config.toml
arch = "vit"
model = "image embedding model"
dataset = "flat shapes of many kinds, plain or patterned, on busy backdrops"
train_examples = 195000
image_size = 32
crop_scale_min = 1
horizontal_flip = false
cutout = 0.4
targets = ["largest shape"]
num_classes = 20
embedding_dim = 128
norm = "layernorm"
norm_position = "pre"
hidden_act = "gelu"
mlp_ratio = 4
head_dim = 16
fused_qkv = true
bias = "none"
qk_norm = false
layer_scale_init = 0.01
parallel_block = false
inner_norm = false
drop_path = 0.05
patch_size = [4, 4]
conv_stem = false
layers = 6
width = 384
positions = "learned"
pooling = "class_token"
am_softmax_margin = 0.1
am_softmax_scale = 16
init = "xavier_uniform"
residual_init = "none"
optimizer = "soap"
beta2 = 0.99
learning_rate = 0.0016
beta1 = 0.95
shampoo_beta = 0.99
eps = 1e-08
precondition_frequency = 50
max_precond_dim = 1536
one_sided = false
adamw_lr_other_params = 0.00082
max_grad_norm = 0.5
max_steps = 23600
batch_size = 256
epochs = 31.0
lr_schedule = "cosine"
final_lr_fraction = 0
warmup_steps = 4720
weight_decay = 0.0
adamw_weight_decay_other_params = 0
Rows from block 2, named by matrix and row number. Rows with one number belong to one neuron. Each number is 500 + 40 x the weight over its row's rms, rounded and kept within 0 to 999. All counts start at 0. Numbers have three digits each. After the name is the row's rms in percent of the matrix's.
# fc1: MLP up (model.blocks.2.mlp.fc1.weight, 1536x384), inputs 192-287
# fc2: MLP down (model.blocks.2.mlp.fc2.weight, 384x1536, transposed), outputs 192-287
fc1.481 099:440494520527393506435424537495585494531491524525556466496450478461476488531522555467534517477504510558523552424514469469444567525458538446495525447498449490557503530471550540510464553470456574545513481472462533467552508541514500535562457552496473515470493475488531554479515549515481513502
fc2.481 104:499508461507528508498510522448517535510444513452536446465431478547448522508493513493536415512539516510497493548491537486558445500525468475569514518506514464480411479472505560463508554457459488552508539481410506483498498493516479552471551510523551536585411460463515507493434501456512540503
fc1.482 104:554533479505541472585554509513516467462472547463456544555572471502463483420536425495482441479435588485438426479556495557493517495536444462590489517571484485476504454459521489519550518440515440548445567533477455529492479495532486458446501497484492522510479473481570447489506542546547531536
fc2.482 103:490512515478513500553429441486474537559561473424448463502467432516487496434508504488441527520491502498478588529500586474566582553501495518411477521503512474546453545447610480439441495470460453508423528526497516488533502506394519455505481485590534504519540475526443468557481469587527458506
fc1.483 097:579532532503508509454533401476549507450516476485482484482491541497458488436509487503501520496506412533480496615453506465516554453440457463543549550487480500540572427463496530539504524512524518519557454520489444516477469506487484470525500499457446500529567452434501471522525451489436569484
fc2.483 100:430548433498501549545444468484493513494496532513428479523508517522489472573500442491453459467471494451372482496527518541583567459515501507485415479536520472486495514491485490496521467531548579481513532549499510478497513457456451473524467505556453498553521484485479463487544450487516444509
fc1.484 096:505540501428499550455582453510551499500597537451504495475486484415500508483480481589540602503474544547444522462548507495522543420516455449559481483558550479507496490566575578516486455506557534511564504537526499449581408528484519468579541477428508431466462524539463458451523507493505423541
fc2.484 101:466419524450452497506431503500503519498503485475487496451509482519409464488497521513495499501500494440500536500514472459520503567468498453481536493514428480528515456453490491486553521517446486396570474511428502480448526549528467521489523469570483466526481494505501477528472484488525557553
fc1.485 097:529491493517455533497430526506532530547495441494548498465440497459462463507520516418540515507503536509435495461489539474505572544481499540469492521514424539523450443474556426524523503449516524516425512465494499431503490457498540496500558508472421491479520509466499500578528496515487498551
fc2.485 100:427453517524372537547440523484549493460509485424545486576436488548480500577483524446536462447483520485580513528497494530545524521454437526436513577493454552532515519525475474498524505449516469526468536461468584494534596497548497513505459458432522454478466528472435437447486499554482450548
fc1.486 089:413488531424464508435475473467506538506458494421465536479477474505492562506472447469498487507472518496494544512492560521543444499486482471490535439507519424456430491460457557439565433408487567516532562494525510505538469497378494448492508550422580501506505521481468492506496561492475558536
fc2.486 099:499479481500513438537468441519532527549492541506536484428526500533580489463505458556488580460479504437556500506478497515552516504546502470547460515464506509527458461430537509541472509491476519564544545482431488529518531484470488485510498467429495477544508519541437493471521565476512512527
fc1.487 114:492505510474506452558552426500522442444521510537579520494456523493456502525469539545489562425564530541470501514507458539497431508591512465543501547524547467519501517505544489581504482515515566521501461556544457535492477478578461494491521535547481461517485513419507544486541472530492548500
fc2.487 106:506528438567534485431486601594465488457524513508490545532505454514527504437502552495449473455523543518540511454504552473414483441501471521523478491517516541542475431544426563535578457493535448571518507500466511544548508577511462574490478432453494415568541510489413551438482456577580452543
fc1.488 103:434428460536472526505464528537509526553497477500421579516528541501517455485543487489511493491460526548527450517500510563511444484534516493464505519502493508568539472505533519499538460519434464454535537491488527396528505502497443522498494548547522560498477505526476528492460493570469547429
fc2.488 101:454505536469478472445519451516544482456464453493494499553542542518513527506544536489476501522558498527507562494412422540547477467432575499498517496548543522479478548489535516445521446537531521516475550478447511542500448574494525534526488568502493490477473510483547531483403456514466464479
fc1.489 096:473562516464510465461444524520414499527519488506557560432543451430535479491565493507426509552493490481541547436521506494548461491522433512406513526462461462494529460487484539563486496470504538521503473409557514513541488469472531546475489577443572481542469525523458519557487528428468527486
fc2.489 099:516482548474466547531444446522535479470557504513474542490468496508482545547508537478521575498556430468538560529500472530461518479491482479540465518469534527537510474486530451526496484510486491538491522529490568489428572437504462415454499512507539580550454523469489569512491556484470482482
fc1.490 085:485566508566502519537483529517563511531516430530519531511462455457483523519514479531491530443529543519485551421501497494538502432546500534484453408499400487453435494494502502550515509555481471517503531511391553509444474496539531538514482490581507493536522513484584480489476530489495504472
fc2.490 094:461533404504553484465472471487512528427532455500501455482496459520484536501530502480502531526573530542498550534491486506465521552447528564505472535506492515442522499468448535486491464525501500477510477575502564531523460474476502524490574474591542491490534596523456461544522526449509487524
fc1.491 094:541440483485507480521479494527452509466462477535531449510499438475515506484443456442550485531584501504420402487493509530499478531561480464463537520509442541557472486524496447506496540438551492500522560481512584510529501457439549535443483513542578503556490551505514589549495514475475429519
fc2.491 096:543504510508453526489544482428529428478447566534561473386528513537524562517465500428454487484510500513479471505472482487545527495483452575476492467421494473480464460523514472476487459572388534517546552471470458502477432510514488447516534514452555529548524472473477476449514439479478534479
fc1.492 095:450377512396514466521579492505482519453494542512535538482492522472468438558522495487498463488515481500420453506498463492462456519500484512419476554484541474492491491430482503520507484518511460542567544448499533573487426523519528527473524498454494524548496469484517535468541604486526516519
fc2.492 097:466531550494478489578496496560563499426469493461467457553505414487492482533519505482528544444539509558488495530456483466501547494482488514469439502511506588487507518485524556448579502478556520516516502491541608502398443558481542488471521530545554457495496452478478449535450456464483553401
fc1.493 095:570520438501437554465532499542461490535495482535483523494473549558520526415527547523466481579492450552405477440507492496509516500480497460472509547489529595502484519517516526588495510475517517459481490432429423512485467469532513560535469522560493519506524447507536529503444464584490455499
fc2.493 102:508469488461525499442508476531423510587496462419477451467554538573531487468535420448482543478443511528509480506539575504531503474520486563492506441472554476425500508471483510575485495469523487458514550504589485527575502527485506470516581487527489524483457552498466446571480548476462538510
fc1.494 103:482461483518526417444456498509527521556449460522499496530501513461457474488468533552470533497459502510466469428523541626481471532451518518431540470486445457497558543454532524529409467479580553523446515516470503484472430497566516444535487481512562512515510534441502473479456505496565527536
fc2.494 104:450495580522546524505527541538524483471453476470485459553447496450466430479506463506586535509511512507539467545554486487552530407525519587508525505446485507498457543510474447533495519461546515463451447540494465518486605517443507472472552537504511520501517522431499505473525454547524502498
fc1.495 091:547483491489499473550438551547537541506494476498471489474450524456496510470490532538532544499541525442469518502467446534569412412513409542562481506551484467486471444520489563500475506481580520478509505525527486564458466531518469534489496417424408472577491508540496534524622472510421552548
fc2.495 100:434470511474462534506540437459601541537540477504518461516418476409546484567457495471520512450500556486530493507505455465466595504496503503439562555437561531501506561458569583509459463425492533467423526464453525499473448479547530513516503444463468544508467522529450527428478491472573542372
fc1.496 100:454481431517431469513516509490514477459588525521514517472473459463468432526499540479528507447535524527522490560450441545554470492522546494486516466519499521495458452393483452437545485507447506480481444425508460519527504554511552530564506504532488513498459511509488527533506509534493453399
fc2.496 101:533522509492519528482373474475514562495526478539476554576535493444485454567521481539570553511491436516496515499480469503470511472493510510508481495482473460504546593500503451572532483503501471465549474465530473525506509563527481526468543518509524538556554449521499520632497461503451481500
fc1.497 093:539444508508487504491542460482485521488504545516491484522537529511489522510505548483476462487419505556417463532551505498536568461442408533496432505481500500482507551447458492549524552524428492543502453502548534467570462530586501484540486512488589461539508525528591483512520537445527490498
fc2.497 096:429603535435494487479467509458536429516498526480526519491538462493587486504538495426454537538469513544482502457581455500537530570527500479523525564466480493532501453438483558482473477530371516505530535535490448491474474504517504477497495486489464433544476467555484525476483519525491413506
fc1.498 108:502519512471515520450534438465540559510563457508496519494579507561484498522528548494471458511513558595494528549505497474499513475523500492452512491513456458558512487471433532468529533554517471465583414487465448469504464485451524539460463526478422556555546518465469499549500491496461508532
fc2.498 102:523483530531457477576494528455465441410508581471446521473506449470512540490554472455477527463498507536422461444498514498473415480507559477536546562511501533522496487495492475500517505466549571483548438489437505505521424508559554478515439552467487514501483519434521553479514538459508499547
fc1.499 094:425552456540495505443517539518526421558476550537514509567436473463487486510448463440548449504443429509479512498464498561542550454579514515523567468601529472501498478433490526584447428471537514512491567467490469507489522486490461443563527466477500493410495522497443497393470530516488567542
fc2.499 097:461530485536531576514525459491569527502575525505516520443494550427477521463444503505575501516461513531493509545551435489498513483518516512489489532477446488424465491461449527519514508484547555498524484556511570542491473557470573512522440551502521421472496481476448538486532470504501465514
fc1.500 103:482549436506486493513537539463436476497552542514536500506485502542448488540417458474491509460518487549511526459484538460568541436557417522480482613378502411539594498483471491459454510501512510459519530584483516504514505483420578538516483556524437475527534480468537603492565526531457493550
fc2.500 096:457496511522502444522481466514488488518528557508468467582510560568562488469459517476427507483402498526563521515562500474524502485467546460426570509470457521482476487558577493457471486505507459516487490430439385489511495508528469486511511465479456446501490538493534483563446465471487492491
fc1.501 112:512523522457497506484458478479552509566474474539493377509567497599492466458524526436439523449544538458515476546559431489477513444499501447491538499504480489526472577590498529463515583437546430529440502472479460464494573464544494567543556481478551465507525523467505550464518469451531500560
fc2.501 108:515511425497569472543485482505456542488528485534506512501546525481473522513464545417492420500514535454383494521490580609465537543577492533608534508502574554447479466466516480524538428480496525445466500491421517602514499462469486457531565477506466522457495487513490530529438423505519517465
fc1.502 093:528418505545465487529471514452501521502457504547541546453567514500510437434469505477547439523479441485512491444547463563464515450594480551527494483552548493476536419456524548493521454500543526520467477473496515478442526476500559482538412438462492443514529462486512522436586466535485472505
fc2.502 100:526466489509501506443610447533434493488433479493480554507445501553515509524512477523448512452518523499512487481486553451436497487487514490486430580485563504614551599566560411563498521507483472522569527515529498541534476540552513462518527521567443439500443530458493552482581524467492456481
fc1.503 100:508512552542539461511523488485493535533501489562620432527500501559563465508478481579489547555490528557484446521526495419552513499491457481537531495510445539450555505476539528489490450489538536495523489504509520535465512514470483499528513406525498541467448505443463468429488520568528541447
fc2.503 103:452465505516461538500539449544485557528479604534493437525508514451547491575452472530478549481463545472497538568478465440518528496484532596510528467491512441498519488483552520458500517569443411557501562528504456555494469475451475531508487526477459452472502491443500459465478552496482511527
fc1.504 112:504506452408544479536440521558512515522457520487506524475487479500546495500509445532438485552477481510519467536489540448489509477468605450502526437534567496501494444541558513526447489512503471514551529554467454435455550503546522511458452514561455549480514505483535537491511561472536525513
fc2.504 109:539536595560543489527510492501543536434540525498573467593462409541529520473468530496521476467477553463450451455446525526485488495496540487446536494484524574506520514428435467464479505551508514570448474521496493508498478536545513527503508495469492494493589506458550544466475541551542459543
fc1.505 094:645504469509543517433479446536498454444556450466494590458478507487546521499490482547508524487519471509495559452527471506476539554514508508492521521595539477515495519495575514417481503477502476561496401446486499520476473512436572508546457522502486459508498443516553550460525500523472505468
fc2.505 106:509390484520531517566502551466571536492501505502517518478495495480556533537523509546484489508482475512485444461503432444550492439474541591519513469409534472535488505502502512462549507520464503470411485482513481462561491454536479511499550505515531460451421586517459501589487553524514488528
fc1.506 109:573394480509550533562463476487507502540516514502542560413547500544505496456529532484534508476570456487426531456446429446532488419513458602505474521544419439527561447532495489425538461518505480472566421545535537509507550513443502506558529492498501550507548556430464471460468557477546499438
fc2.506 110:563483500557533506498521509518460473468524450459489487425451533498503526477479470534503508396568490483550537435505478494468541479468459555483457556491474469543482538454464620514465551453408574501505542553434473561589445465526433476487510478451495483471528536531423484510544450422455524550
fc1.507 090:539494478510499396456493527500486475563483494567499553485441565470512519565457582460558485549492509543496554505513499596488535487551470506456423534520565431520464507407495507487555491438501427526489479545516456528519527482500531462470576538596475495430535469560516490455449508482494478462
fc2.507 098:417525523474576460540547476515469525512506407496484480453487526549470449448488488537465429467512488581552480527531511478528480455513456537465518607453472453506493468524571514500534552512472502526495513470546522468507469556459512539543525517490511501536542499504442461536506408476475478461
fc1.508 101:473484554465500571546478507571531520543496509509514514460524531509487509513442490546442484564573599504536491452565505459506506445417461508457483504542463490443503440467547499469468509459501487486436437464497450493522513506504531499491448468515536521498480447491526476425518475505501569467
fc2.508 104:455482559480496442469472429484421510546491475437542492497435619584535511539573517499511503517483504482465494539465530550470554515549492497481486490519468536491519457429482477493518516428472464475463530448587518474501537497475466575551532471481483486415479517453512492509491466510491540492
fc1.509 105:496518458501484530476484485502471487492463482520445481417504543495481560545442483537510513513467490486559480547466589479453476521517478506463500482434520548538451538490524558445511518498498510570497484506501517517452476525483514550449581494498556532480483531498484471567477504426480522561
fc2.509 103:468537509470493551533505504508510538470502537482564501488540561530504570463474417459652491526503512513528452463506552495466507451443541529504496454528513435515480490482522536561484491440494451536556586502483602493474434478444549493502512540571476528449475463489488516546497485509490522528
fc1.510 086:583474579437489471511526463481524548526486539559513526456521537464589487561495469496475531565576522483474499495492499479506526523522552508495519508521462487516473517476591412558508462529455600438496496505538526483530457464468524499522432464528469490556488435462461501476470514466556518443
fc2.510 097:466437511493522512470487565458510514529543476500498513541460510474399488519519475519482411555492439452598539520518539496489462418601475511485521466511499438489471500411474493507608474426477510449551623492503520574458550513543559574540484485483489587521522467513480491440420572544501509544